{
  "dataset": "analogue clock faces",
  "encoder_arch": "vit",
  "encoder_norm": "layernorm",
  "encoder_norm_position": "res_post",
  "encoder_drop_path": 0.1,
  "decoder_activation": "relu",
  "init": "orthogonal",
  "beta2": 0.95,
  "one_sided": false,
  "batch_size": 384,
  "epochs": 11.8,
  "warmup_steps": 300
}
Rows from block 7 of the encoder of a small segmentation model, named by matrix and row number. Rows with one number belong to one neuron. Each number is 500 + 50 x the weight over its row's rms, rounded and kept within 0 to 999. All counts start at 0. Numbers have three digits each.
After each neuron's rows are labels from the 100 images, of 14848, where the neuron reaches its largest size: "strongest on" is what is common among them. Only what is clearly more common there than usual is listed. The data: analogue clock faces. In brackets: how many of the 100.
# gate: MLP gate (encoder.blocks.7.mlp.gate.weight, 512x192), inputs 0-191
# fc1: MLP up (encoder.blocks.7.mlp.fc1.weight, 512x192), inputs 0-191
# fc2: MLP down (encoder.blocks.7.mlp.fc2.weight, 192x512, transposed), outputs 0-191

gate.324:457656494542523474462470517599455468480460472386534523506582397554532541516507579419581570514517532522527576503570484494415487569499424530424584456516515509538470495536473471451491462545504431461516479408519430448459553448535480551586509510461542456449533558497397506491509536533561478470467463507449486420429482587553520441535414529586450404473478520459401527510474451571584426397493494521605510531476448530480574492539467540582412494509538430426512487432541509586471507505511554432545455469546473484436454535542503520559539491501469446507562567458521523466466406484521560436
fc1.324:452647431429493478483594516568512523518527400510570522504522488496504421517570541413465497487529431466444583476491497472473418507520449439440476461406483444451464482388436499505425483449464443504551510522509534492567388505510447490435528558477427492478415460431499427454566503419425519490478536436513537530449457471513578438558436512523438491514524548507599499562465453519411476588506499561602468560468537459585587465639464535563484555493448528511470484517565483621519605444488531507523549469456495460511517541504426557491538520451481480502600562492576441500475460500529491503
fc2.324:526475486677503503519466586435522515540567564520556465493558513539601457527446559485475505530594498452463537485456526495471584467538552516459511511480411488493476520530495519350447526585518497557492542473416509456469536385560567557483456523476475504527566525460532504404562461535540512503513510481448511536477571565539515498527534480494516484481479496341507490450549482437495459498494483435550487418489466454572574410385484518426470525520468584510497490472562560495601490596493419470562465498543424494579491465530485527563509462522582465375420462436397442427468526509534460507
strongest on: square case (67)

gate.103:403555470428468469601562509433490607479525437535563522511502481476589517484554561496521502602444618519425597553557595493492545551439513490519561458591415506442346523523487512462495601576524515491472550499491523494466528506462467522624492582446399565446430482446456463516427459445452585477542471515503462470544439526496394564502460550557590532473398466376473496478462501568447497521422452528497446522380479497509508513494463429477497512517570498478467530451519570457429493466508565519503490522504489496529491501538570466510560499458463504489580476539518535493495533526580481565
fc1.103:478449510507562384421443471417505503491502498552512398573483471489592418550482537502515518545565477443435522496594488424590391509523462558472474469477498535536348530478500453439518472519585522574529517495565460499496513399505565592486511448429503460550442508509479569473413498482405528444524410495556428499546499525500445534591587433523465441434443522519518482571490458542503509413396539573506511463537494378511524567529490514367503450502517525435591453452506495526441480512508451522515513538483407492463496442490515580441516530449474511520518489592484539467537520558518558602
fc2.103:514531439506466589602496549530566463565441594490439555482563463454438556423473507505528502483595534418476525581423576560393580485481459540510472546503507575526493546505591551553452459464661516431500552519525508550442471555512532474468471509513517498521547464439457521505382526473547517481550516518429523505570394460505500455470515554583471544515566520587471516487421535498523515494516478359533459550530506371432452416447494445503498551406559415451502458519527469538523498442512481592488442528546564508468442525415523488547451496484525468544423441520474467429553454432465458483
strongest on: dark face (89)

gate.51:412458496498544560531493562483549543495431506590548409487489546494596522516441491568446490502528529464463524508523437448392528427526531425454567467452496502505481556432510508495461523573519551483502496579551490527586534497592457528484525461469505483467471513500486438498537455578564520517466438537432465519479552487487523470436576534653441438488642475458483493445541526609490543500534566548521558517533487505544476460533538561484546469468611396529564524505500518456451392395423574562488612557534547425462532567483618582561478496586490553415462528504534493516541537569531504471
fc1.51:537473538506430507483475492595546486527486491546485512536561410408574472522477442485496500581480506534380516485525504508429439437470502492541513507471481400442472457497403451506503540527516486437498442450461521482369452553392382552489455481490550438383500473484524468518501511495423506453564557587572519453527485509430495419509585569483549549428533502510453421503394544538520498571472392437488566518537538532508407465521499407582416574491532524531584554537501491504488558493537590531475471485474447453508496531404439498472462548377529496412522414479500450501509580540414528491
fc2.51:479565367526443492405494577452527450492384510489504497462528454538539478506518539488495525391555511554519481504517422497458490523530498480557468491471501512518501490498522430421486472536488517417556560529517477549597496547558516510461566563477467591521490488501432440423495548575473418492477418544498474468459512522502541493534568521457441402471535463452480556403498427532464549473468601529545523531342357365544495531504607442464588560466534544494474485553467495481527464550528585530521523518568498547461474462537499557531631532594490483440485592491615492430517528519476465502
strongest on: second hand (100)

gate.374:491446488507462509521484472497496502457571513560405418463482491400496522597464555480522433412529473405464484497519515497503598552548555558487412510436499476451430594459499484560500548492482478459573441500466535529474446500587505481521467544555513395552595436557487531465582489390469566516477527461467497478561588601474549504501557531438372438442564511475519538569466439550490536474513507497541560474516476491490467574464415483480415496499532470465520464547488462459493425593507529642559503644506528526407523404458494546489501501563494522521399517467572521527553539510394438496
fc1.374:532564512525525513468491500563483566558442555489564589561420544569450479413650405447480523492527523527486482543522447549426428524429517496570506508522452538477628457486581494481517495496530547556443476503471530464514568470427534465519569562427470590390518484439525455522498555578480462485489494455527519553416490402447492532484471414567518538477568474542501481429484609475459432482498443498558449481496492502463490472502457482579599472561520535553493503420578567492572593483544509355492498447443456434551431553452496494561533426412553484506529582524444493559530516506547554542
fc2.374:556566460491502567497427526496559521487458572461523456521446525595528448572475390578375501448485532638463470542487478504495569404565549616545460510455490460538438483512506480577450542452503514495564465504482583451507510468386460542518444442536540475490475510561468557411477465539541503508464475527530536442435525479520477580537568500535573497587512586529421512514505515434416550546470541543471490446478492425475531609479569509463506503531478415495498463519553525473484540376432485540545471433597455524609458453564476454468526492464427413450510443413407471478442490519548484560
strongest on: second hand (100)

gate.283:489505536358465508541429522564422484461483452409495511512467493482468492529486473574561532497624540468472489526502416367389480397460528545483430531498453506475436491551617468471423500557495518536468497490476451547495445505523466491418489484506548492458440556599515419454428541468549504502440571437552355519415516457476486487349472450472392449470526551505511468419532459516535571499451420464447458478539544527479480509490520548454505542601530526438525547513511458475515494481532663569482564391454496487458523497506543533504500538532522480491478529560470499432441523555505549460
fc1.283:462572461595414495531592525527427540521569554511458516464513473565419517439439534495533523479550492477527490591592602447438462460615537485546552417547475546553524561463392543538532444561540518463483464515474552498513489572416534550513563486436451478488560486523477592474558489580540422458485511393545498437564487538422555525568497554542533523516417498436510457492510532448524514450456460507480542535450614511512440504505479482515502481480506587573524477498450678578520419498548399515587548424476515452556496526514478461494496539567501505505446448553416503450503519599554474531
fc2.283:443447531483459514508525480524505481605507494504456502612508428507527454520523504523511532515399511488457577467425413544567512569445508487580418537504522589538422484515569483558531622474422523489531542490400477517551409516547515436502465450543543548493534489489625490457497500501411469480500506526448553481511615427429495501431513468445472444530580504562525481455528514550439564529541482544520476506577521565583425540572472537485483594469507503446576663531498448431581602558439552426473567494479490563518554504486513513509475394452466414454463576528502495514477411440460508500
strongest on: dark face (96)

gate.198:549556492537447545443471434531493497489537457438559600577570468459550494459519484524561448515562461474578497520559420568522487555518462484504468507549509508463443490511524501431501523446532514524509526523505552565448442444458452520526427471448459515514489449408396480603407522576534576408559560558517530597406495471438583515529539442538457466510386493418491547557557534454511507495387554429561527531496632443473509419455540551625480516431557529556488443423565490529434486547477514514522537456493463488441543399504407502486482595465487503440517464474424502526526471493572532590
fc1.198:543447502428575534460581477493637657518553477512476470556458442635486488493471493378540594482488475569456467497438543452426447536530597472519473477508499532582612530485576486547425499515442538408585424468537506511500549528525538482574601482507506563485547457516482519526543468476423518589536526413494500473505535532536440466451553513391467522506514478467532459533596463494465455492489499555419535504436451572542490502490495494419511501468515458501482510445543621518520477532436529512522470510495472550575514451481505426594413551480566433484438475519558404415503441464549547478
fc2.198:406530478483430450420487445507386451533542407514458455532517532494451596474529533529478538551498498533543526479559511560584481498464488555418496459492504518514517590568437433459616501438448519517460427473599506550492461540464528421506514543548604371512487458524468558480451546570524520429477522518542466499455422427544500490469487539523448579489437509518449481431495543430486492520446482543519489490472558563534343460509573435536538592560467523525451528416557466532452439485635405494532563527612463444492484528511560529451494474514496494494557435612546481508416561520484508551
strongest on: second hand (77); dark face (75)

gate.412:545607579555517511589523561437568459480547501397520515540481419516545427442435581459530643502574522511466542495465457568434519542490548488496600544485568503533537513520472452490456574531602482489502501544494566470522533542480465510484504455504499512516512469458551552477425505580566491415583525558581580538557461577497393496534594568560552531536469405576519469486391512471446492500459577487495551413506564572627571443496607486526555530466481433486514480557523444518441523458412580501514566533509502484508458413498499557550529531569491493520498551443556541527482523497449555504
fc1.412:528513607409543555566479434485480421462553423472428563468435521486612510488494490568516528476440485451525538554448441536531454405519498483520507463560522546478523468571577424494517494475448517444530576493524465497483490446489430511449498575388495428485563480430499560543523446506466563481567530489478399477496480484440512497562567485541482519552477489476571478445505405545552482540557570429560495521434570545579534554454600589568565540474583443603550406563541565456568487516528504504521480551562518567445564386496475547498535483542437542473538477439451494435448534493425595430
fc2.412:591489529489502506478504556434525557534531510524474519472556512466440538488385530437406450580590488617492472517530490418530472513433499547543528405366532496434490441533539531508460588507502464502533496516468468466426498514456506494497436561462491498556478535503489501614536485499550523529485425531583494500450504531410511399519473479549444458505505431442424541502470543424497500473451517651426497494519490519525389396585503599491425451563443558480488621424466446556496581517455536438578456449422568554507542568584486566469491525473539461518567463459488493479478510586558483470
strongest on: dots (64)

gate.123:588441489536450533527536480553468441554543432491550552604512489438572518513520479528567509469486535536506538490504547598480428466582387441398542570438611498537514541539602497448531515566502539539586542444547539364489570476510530514599502544512533515565536479527463582477451454494424522531517403537554484500552500568476498475516483472505493464483518490493568509478536508474510446590489516510617411517523490625451528473444501481565502431522567507522519461493466397480452572543445505466547464575507511524495521505462553585585466465447530436558544622489554405591461540570483554530
fc1.123:548524490536471426478476550397512486486515520390406455572510446543481505517554476508488460482497487476505480443466483520540539527420532513484404479502413637453474367504448499591493537463486482478364517512481479480499519530509426392550440482490489525527462523521537585467447663519488472466568556398437551526451505517494532528447549525410429591541447516542493405404489489436450458455463547492422559534512495494521493520543535563462482479490519444557421454496511549455496435533525522483524480441523384494489606461551470477449572555539468548457491492368400557515491524555513523443
fc2.123:380471514513580465556577538517470522508442482464415577495503526481505430514576517470536572456481514533615506546520532469475555487542537471510548497544553510470539511531491454472477516536433441507580575566487506509465488485376558497449508552521530455461500430439535480471479374514446456476463497533586437423413553601457419419532340406520526445498492492481485547614512503525510501515506480554552512569453583569471467537359511524439479497511552491478509533525529531530449570504420421519489545387516473449526526443500498516493556503469442483573583506498587545483576462493527480636
strongest on: square case (63)

gate.79:456503541519500560599352508498601427521544500543460423514568519578508503488445539396502506460453505525536484529509553426542558424485495574519399582548462466468512509437491474463554416486479501535520477566616547485469442504444517454474461571529531507520466476478509442526540524467483593527540465483507530421498409408478527505465500427545536564507441485423519502461483516513499473449545545440483555493414488497521618388491455559567457510585410435413507380531438540586469432476384518368491506501426520460536472487566543503551455500450450501531545454544524428451489465510477485452
fc1.79:448422590509485437444464498454494476522513438498497573540457595484422525462503456501497507467558540428536521492458530534477427612489555482495516494418436547454503464441448556538433440467434426457540457583447489532519465498523528515473490454533463510532536507454539596479515419598600503509446540406556426519468491486488454540520460427487550658481474509545433524444497549463476420467502484559518568566542539573555491416546455527597521543491391506432464587493555447505527487485497498580491628537537530591424542416501497462481504519517558505428407591446529540506567509577432524465
fc2.79:472607487398433463515443536535416560588473481514522411510482512495495546471412482463497547506495531564565387441512468526534626478530513483524490417524492475524602574512575522483541517509543473465525483467474583420599565456456466527530477589519512482453430486513464416486553531527565553485546452481567534429548418461467468487456518445451569481527564542445520522498524498560632502510522426489613488414417368504488455497550475452497456481443529495485492456557487509467523539507483525460517480450412514524597500493665429519415475530382486542551515540491478463568503533482505439502
strongest on: dark face (96)

gate.442:490517508477429518506417556443499547467528429519431523513506508521546463608477541511409519458520524586422484565585540488559603545486503450495510411616566410509489466536385517478602534539462527499500558450539517536539583544496521515516528506376503469489475417509464482418632486518526534543512446565500505562564463497450488560572466561445513594497503459519527520556506595500476521461466448497413483509485505434522504451424560550388468500529615534549406505559484440487476553555518464489494515466445495448467525562467445436613492565507531487537413457536583516420518580486553491570
fc1.442:539586455504538523536524484584531482562439475529554431417464583514511552460509443472541516557455451417530530484491546536557413485484443511492554499394505507446389489567467530510475474485478480453525428480522489424565463480495520438429502403588558457588451508384486559507454548409523447501468609500501530512434507517528450500488416500556440500468552563487465479488481375465579541448517590575524522604415517506489485470512395540562442538496488500390581494372509499438542456441523440468474431559527444537526551460497507594489546528482541547477578549484561496517450472535437542426
fc2.442:552458452523440522526538519540507584517554495542314505480445507480466478536423402552413568478441478477486497459546484523578538555555529552513442515517554536539550482470528522566460493472494518589568570448520527555482489477522507518464531489474613595409469453495447424540556577446513420464466438461517482515548487462429582511511468410429470505551449564473481446517463528487508512608442492398464555420538484520444496484493520608455514499435495402474504509563593597413566480553517538453426517501508550545410536529489570516420569468462532425512504483477510613597461488480479479473
strongest on: dark face (86); hour 5 (27)

gate.229:546527440485583533567476561549519430534560492534592616571535630476469435563578570483500505482498503544504584508617559503413459481518534498511561426528501522474487479510483495444539523634562503448498512444518527439503434478525547505569455359458541500449431504542519458506537517478376518475522490554496456484521443550484557529535539447435548476533492470469511455559491458549499434443463466553530466522532508501416486452493522405452496414525536528461503492476492454576523506528415476496458553456419500457501446567467542473474425581478620507531445492356534461475497506382542612546
fc1.229:517618566527490541510453497519567537447452498530479512475533455461586519509420485612476477440515450556549443553548490456448482531435561473429446530474481548519561519561492491425423411424530528541400600562503475441487572466529458499484520497507490504629540507432476623552507486525527452494465491441482513502483534447529478371401509528503487498557521541622505527500526521452538509472447504417516525557532582472533460562515519576509574514538412521533544462564497566525435465486578497469531478579523445534432568408446431483606503505570436547628548547565512466463494508480411442532
fc2.229:502479494549515420486487515469567555478492445483520452407414504506460547403506522498566516583543557518494544490543499498515403476425570514432526584462580463536428499463385532531494540424468584486558488549461395520610532468500536397379527568594517459509553590461520486403496462593540519534455539486509545443479470527437503517549535544464528433551583487466533441472540565538494441532457476471514448455426544529484526525561447468405496489483429494606443488529506609562425516458512483538486537453529514491469446533537527450458524456590536450495493468374472558471578496522434498611
strongest on: square case (75)

gate.386:440498580450622472535515568447420482597465400510584425439491565491542493479557497469499457470370445464536480573449510533414502532561514481554482515469510555471439557532497535516430499532487542521481577447484466444446569537450447545528529542383398520549541498504512568544451453491524481510516526586497479615511445506544476422486469622476494527589540499542434484548568512431531506480568521478497501498569469487580509472548453430604522565451521434576550533511525510557555502555524505510519393381563453520502519490548461503447549597530501500527488535497491539455439482475491456344
fc1.386:482517570506498527516460401586468475530511548500503510506468439521494440532545449574551593514630533476402500447424400500489477564538455517484472520479435533464603452478456470382520481427502542498479608470544521500532510443413569517452510519516461464574557470495480401536575437552524455475503610455521529524451523464543458345492473470461602501535455459472459463453532482525345484458475513486459457419526576466457500586574538485464474505452514624470425528474516430546501428551513437484536525481511527527411514445475496528464458474535499459470577501552451462510578429542483562570
fc2.386:458545448511489459399521437494454530484473532476525484532508491496486416569427538418522450515589487488503498600547582486494467451543518475464546580454532432489504454466497617552480424494529518476382479526541570487504505455490453515449524486438552521505581431568465545427593492454485546549532435503477541417501484443526488468563456442547495441572436390459487522475514483559507427481493504490452542496546493505492482497457463502535501462544511520522582465449537500502511479539520538505596512480480416479526458452493513410660469601484605495547444571333656490506444458409593494469
strongest on: second hand (82)

gate.288:563510442424480416548499465405618483523436474493470486528543544451536466555428473485382560484460476543503445445516482543493476349522467568516513440456468436556387464491497516551512530571476469501501447490440454490552426534468429482501474529432547508530427486516386525462495473517455440557470546465509456545419499496572497533490458525455400530564462498390511499531479505501538545418435510428469520443462581553456454490523447416485477539484595513428486586565535522535487433474419483385444462529510577382502484529471485423519459507498477479501499515511391481471379601495422480489
fc1.288:541536561536468553392457517578457481534485549496558460477492496524490497492579517522597486506536468473568511511467457438436497674556531505512479507501541484396538411512428437465529554506506544458459565509489505472409528512495464533529538456612453478486630445477569497556536486477611509321445460462533493480512511448426537494545537478434546477458569512520470417455488516553484478497595453547498445519518467538527474426441523530509544391587418474556578480471516559496586555570508563532530444479508491518472531538475535488552557435558552473508517577455578549413555431479567491435
fc2.288:561434552472487566534485481523436506456571622467550511622503521473406453439555502525511522496423464499421562499482517521462565615463440524513507551557492455532586497457580457505442520403517483454451504391440472585500495402464441481456498532544494491543549520529412492505518418461535517400475464487555516482550584485551431521505530506611523465490503469474557526478475577501448528519456571572561484535478581574518575481466490512486526500574422451386462475475468433479479514537535496487527476463537522542441542407576522528311538512502443446524508407517450511522558432466551522435
strongest on: second hand (100)

gate.436:443446559563433482447478509541521561492449604523505464503517519547401483517548463514492426473454446533466530577573478468526446578503456471534489610429519509541459461479463413523586472523427578469526500538512494545455477428491466558439584523386470438505464617488534513470431451558573447392522598513555596440431555552532399499432476566584468506474529490471560440450484416505563419488649477423460501490453510495411490478483481610496495533533467476435468455489426491486465542537536506481456483393511588425488467476485488461535479518496466506468551496482529452570451548506461424474
fc1.436:530445473570515461440495521494544463465487559512562521498508561433467501541541461571510476451459481562624508601494486524584477532455517503485526559419484485610624474559402372464497394505463520478484537471446517462496501459506433525484511539465522518460382561511542494494510415471467568595528510481546581472561458573496387409541513561525507419475421401492532398454475443493575466503543387469448551507500501407535454554554439545443492454506599514432468484476474478539478525567537517541464454513451514446394509502552502466529500565495580522544542485576549462445485515543541410465
fc2.436:625462496556452423575504540538463466486477399405441458544598505442469541511553478595589462530475575491575495450423408576518414516571537539444441433472485517458439441588550488503524507469518514476484501499474493539442386493546450527488478518566601505557389405479416545552495412450474435444556418535514522498559500415522520540546510447481560527498469468498465606461470512471571545438514488414564526465488521553500497504493426526475530571505457555479506536423553501481497531479506547490558454600387525457409446536478523533497468520539442544429554557484531509540528504392482536514
strongest on: dark face (94)

gate.502:434433486469558555450527469546511525590605554453523601462497421469504494609486598535534362608551525516512450522565489446520515513494489441478550548415551414571481583486605461559488440472456500483511447488506583430567424469488467536526499516507516557469479413455538559477504464481364556425534492437454485458524503491470522515467513476527552480552456462481479493550514495492529576470676527526461438486430517405496594547429463427499460515505460576522485554461514532417414440503518611568517554512503559506501527471490534547556504527443425521518445510424505496532511451534460543530
fc1.502:545560485516470401525448505478525489402442536589524580553537595509545504490560431487521559482525478472478521444451481559428479543489483479463477597533492579445546507542509586514496580497531476552534466459451438509503632571586517495442569564547469444602564537560487477569479546566615458495532491501569426453524505574536461504517452531525547577475557566468543475466536592530528468553392514502544465455551469579505427439613499542440534637453507417528502432527585476487566540520529398451485394594456462509506535502446449447457527479535550483479539492518502494437480514505454475479
fc2.502:428504477448588542451454455618539498560426487507486525455491507575442427465548540535543419494484516617484533405588466524505558478420510479541505553359534429527514542512496514503501508488516499506426467496448590513467405448447436413406545518392510521422432433534499564499552479492512490465425530451401552490536408554471452493564610578509506444517475461605495607538525603482482447469552473556504448487490572484529496554473448410494487494547462445590487544548600502446490519474505516485514515510486493480431562468484520497600489496374478495513503530494501509532537578530481559434
strongest on: second hand (85)

gate.168:429566481407510426519587452485495575436474553603547563528500554506456505526441543516498463501593496428496500503482502528550686470439483504608499539466501594529495410450519562530565522521532543547487516422438506463495445567543484466496497488457406521467559446464510542479454576537465577498495537487400370494501473516465419604457494539589516505440519498579473473503454487549552490495528533372404526501527521567512472604528450517484438493486499512565576416497476515517533412506538592505478559449456549494383418499542550521570469481482552437504477488473476490490542509508416554516
fc1.168:492584514406569449532524527523536444494545521523537431438353472546363550507533486564458511593512500411494531438479513457453531521501547524442536527476505541498486390501602540537493556534533459554498454414522488442470510546491603517509517514520511529493537508578446478584480515505460584513484482490403429520441463506597497551547503581474494488427480466580535487446582521561537462522525625541510553509486473458542520517507494478491475432537617511609530498462440410494550511472523503482501442574457606542394484409567522452439428478578505490552492439475499396537461523527483416429
fc2.168:527479434543467534501510427484436484494575461504562520601502618591557476490480492552459544503452589516529485605595546608445474474469498567445508518432512587535398514516490527566468518464575497649506568534524410450448546546509485463494519518444497431526502506467453480422493434570592516597431513505518499501409556558552504434484463531587483572503456508557563469554563521515545539568384504472461468505509391620496488508489471491529416467463447499431445524486466512546463458523535511479541462462447450487515450412509452441525549544518482463511484507444427480545470392461414443544
strongest on: dots (52)

gate.467:531512551503514481461458562525594535614540432438480470529469568413507548525513548528523531448481445479563421496520459534569432459511551561561463513447408492458553451532495507598542483528436480503536483456462504554517511446433506498482498431481596588487503400508505531531523469444513540480523598469487438539511616484507517510548427546477520636517566509542542469514436522505478467420554566538613549528512514436491435425526489547583511570506594591508488496557542583457625474425479603445409489465537578479523605506467541558489502457521442480516523533455485454557422601490499431493
fc1.467:506425572522607531386481441505537553573556518520501472603531547401557614492498484521501445407431447472516501436540501514501523331452522518563444399459457514412546492535513505530507481474394501492521482504556470468532491422484466476479493461532587485485507500511503557530500539526467492475562541469525390561485608499501526441556507514464508562452501552537541552519440514442491428454597591584546513480454540457461432470572546444562480552574665529505468515503490592460561492427491581410415465483508566465550488475468527483521507492483418455544481564487519500524510566517465458547
fc2.467:465468450590550516544525416522515539534505530562418475548476494460458451419479542475487493449554468570542542460438583493486490455478534410501418580436511495559479547547484431551514515566604471506554442546573592493591391566580505494535506511507441497492480580496485555497523518547548410477425471519573501435554538475572509563514498522446442541501458456450530485515530532494544418388412556483529501399551479485540459431589436449536478526593521407482435487501394467527466484403622446519437440535477490501479555506533420539501530510578454500474450521484540510566481461517539428378
strongest on: second hand (99)

gate.311:486421585465398413540539470466539554461486499441448527498505478489538500544594490476463466526493543521479473396448447536502448501468469541400408536369545361578512593485591427458515421477501580446476502476469425495503480418494439450439543456512495482430543534440508502434500455579566463411545534500434445540481518530553577412497424520530500462459426413571456518527489554573368453563497418584454510512520536496552529482456489545450502492496498542464446576508487455488515487481489527478508499494460561498515468443420564417464463545400417459590564471483542508532518479561461518460
fc1.311:472573447443567593505489500577529501514559503542544455522450494518495481513455486537579500522560497489504456592546588496499563505559495485597601531525492656405509436500441584598424587568496472529509521463533617454458582509567554528510562520520506455501545503618523583567490510442472509575454506475494586522538472518415453538512531469488568483525587604472513466430488428460639574483571571484583545487471523563486469483461578492467519506429495501535578460448460569471466486583573532476500516564501498489403552588515445558483466473584514513505464527487456526483495513463500551515
fc2.311:493445538566553495532603492524535465605446429563489509503500496414498407548501495528465471517575516523559500441367601455555530441441495504461527627443485490524599506580540493544446545435445525525514516458492515488478482507480560474466523505538465557412456442615439524536475456535476488399493499551419517509468458552537532458529509539452472531459435485538441502593563572548395535574435520542496482433579501467515575537433465485556455492498511432562422499532516500479490547522535469546478490529462465467473400466578517397433581518480373459453505507470617524609473539545554470521
strongest on: square case (60)

gate.345:444420457580499490488435398493463539520548566522456549535492451513398535503453479520579427485474496493462560452485544536482484498432500475540598439594578437511578564449481468529459517484506492483505473525490511489566489528482386567455434460494500497475470515507483393556622469534514422525498535456472573517414478601399539507543519429482558482539517467554429464373528614443417535470562586516513532430543496465414475472543535468448419502513500424528460517486515526494562478539539525490433502465384541503524509457510435520550478502520515539513495491480525552362490495417457509671
fc1.345:552457482495405431463571447539592486545467503513606471425488508453507542475423571537527591567546450437479489527503414466445585439471500456573509525472465448518472448581591418451427444413480552528475505543472483460544411461494568506522530541476443497451434498471559456521433515471462523504515387459534495580548446492534555471494532558560622555507454525490576586464472424591500484618356509524523520509481523567478499477491486616598527484500394553554539575570514555535544515423508529453503480535528479539464542500515539496571506516530456548494465471447485433531466486513428414503
fc2.345:515581499508398466531468488457435539475433503514520498493396458397537535472518404507435574476542471496523549480493452432522435452550507562488422478587553455552573569422479591557429469516459465481562489457393484483592646486503532508453551538542527553475562470505451496458480543505546455429536444549545567451465579492488544508501419542552543591527524524481424559453560459482471606564545506516552490463522524490499519562519344509444567443480480471446458467645503443484467435552463607523519541497491559560542498501499491492429570472455509543533424523486417505421511515487491479537
strongest on: hour 3 (42)

gate.405:601519483492541507434500546541533452494474435504520419483512471474447545557482499544588440466490532537442416447480487429467657501535483432439483427457484624408549445519474444507479437608526517420551509498552536576541528459521442403553443511444472497522494491470500426460515569483575451463512464524568500462504507430537473643481508515441572476438404387465543434443542527584532436572532483485544480494502509555516532425482525469428433487530449406537434554524488377444491547514476538542532504527480529413467531591579499516457477451422571478462557543473485514505471489479482414498
fc1.405:525507551470432558488558480495490482514462531514494426372481474512571448505457459515600485620528485448518489638431641462421571447578570426489379564376527493529443407488441576528461426490451439518494515526514548474534498473528554506475540550460550598411454473567606515440480525575432446551552554489484440432487545528470434551533486514482443432532583456522470515515579574478490511441504520498446409467492509492472478431531544480584485455545515503503535504449450495488555551452437499503563475523573510470548468473451538516467541511575472441455574507598528478464507544470510428486
fc2.405:504564479484515488528562619527509428442461521450472450545595522415443539504505515475479532473525481529472507534506527488502485395491485421550577543465525654572505547496446368519518496550529470533487448428510410453470452560473508523476469449481448456557464502451497512575501498489531550588459497413504460519414540454528518557494491554505478578544491533488651456561453478500522449450493545613528534475439573447500475491453444416488554450460488378531507559490422546531399545522561384520601526500432380495400530531540518519470546483496538527484545465520424450467514536469563424525
strongest on: dark face (89)

gate.359:513477479506463508501449537500478481490460518517551574421499555518515602587585459540473514491479474424518526507523565450570493627534509508574551478481477465434481499440508517526499492527537486456550537409447480475560491463491487567488544489478486477500409493435521470365447554384552536478531432495481504562507458578566491450452525442510513492546459542499563522491509475563542593522445547446534596532509402574470511487434540568494440488524427431501521504462559468381430516384488589499492393614483506542448540431436511488518475513483497397524578430414448391588416516486477404491
fc1.359:414470525438603539570430513504574426524421487536359436490490486509524499503427620490411589469469456541564510590566510451552533412555442414481444523463475520526501507520472455438440503429529468548484499548462477514540589517478437471481452509545477484604539527446483499501482437504499532491494446493403512482617471435508509548495511521515501521482538516610534555468506454530502473498501557555495539492518543536480500421530457505482449445374470567607508550471533479541475397436457505545517580644530438568483445483427559524541473491519518506418553505466537477507610531543516390436
fc2.359:504491396470495520586544579646516584546580488527545547452506460506469498482500552439567389515528528553524432407527527545394575491418486572513594499467560508529479487518439534373441549391467435517547452510494442465453467491470473452552554484391464488455446428562505540615514479584541502519437467476482448476439445484492483559496505464533465493587547437475525435529444427488541443481509550490469454538513469584532458434484549495477453458576538519500528489406403457547485574520511551421508522444455475574518522416524525579501484493476552582499405462433426544493517526481508527466
strongest on: square case (63)

gate.286:475466489435552571546470462492585548501529478519538412439530383459489423513435551468462512502513573537462521548524478545456502539446544532505568587544545459501501566528495544507483490406484442587493444520532579494529456523517463475435490491462448435516548454511514496413444493396522533467533513441564496648536447558523529524471502584604610519514514523495561535530449574589453528544401472487578539525493494458475617507445584496546485443514455629525480610462409448508593455455525424447482498479480513465519479528488474498456510449394483477476501549466619465595543472425490445495
fc1.286:493510506396523471509467476517509393440449456495518523494453485439473483446560525549655490487498502450526455494511461465559543397539495508502518394532455524442419512451455531421450437498546499579428450551458633531372559543455491391542540502408556464488403467517446492461456484448447505522596530429554417510590468541467454458454527480542490528420499538419520456465514502521517507608473460525498553496457575466507533497507485490583449479489480599637543569490414537521511531417494460518521562458545625438516434487475497519546525548450562502435584522464507484486497494493473557495
fc2.286:534524499472444466592536428558548494518525487498512508419435475633582534463566507506475540433464564490507516487505502607477582525457493581512476422480453453553449490512536492451476612509531419455501441418506418497470477537559430556534548478589512514555502546518545487620509439461494619560490556461445438547549484488551458540479481455496511492522449488474507526514513519407545472559492522430445505465587512551503555482566573499470467374481467447474507524452503335525471534498514505487522426410405519528452504526444495543512465507415429564527390482492425514624384490542513467518
strongest on: dots (64)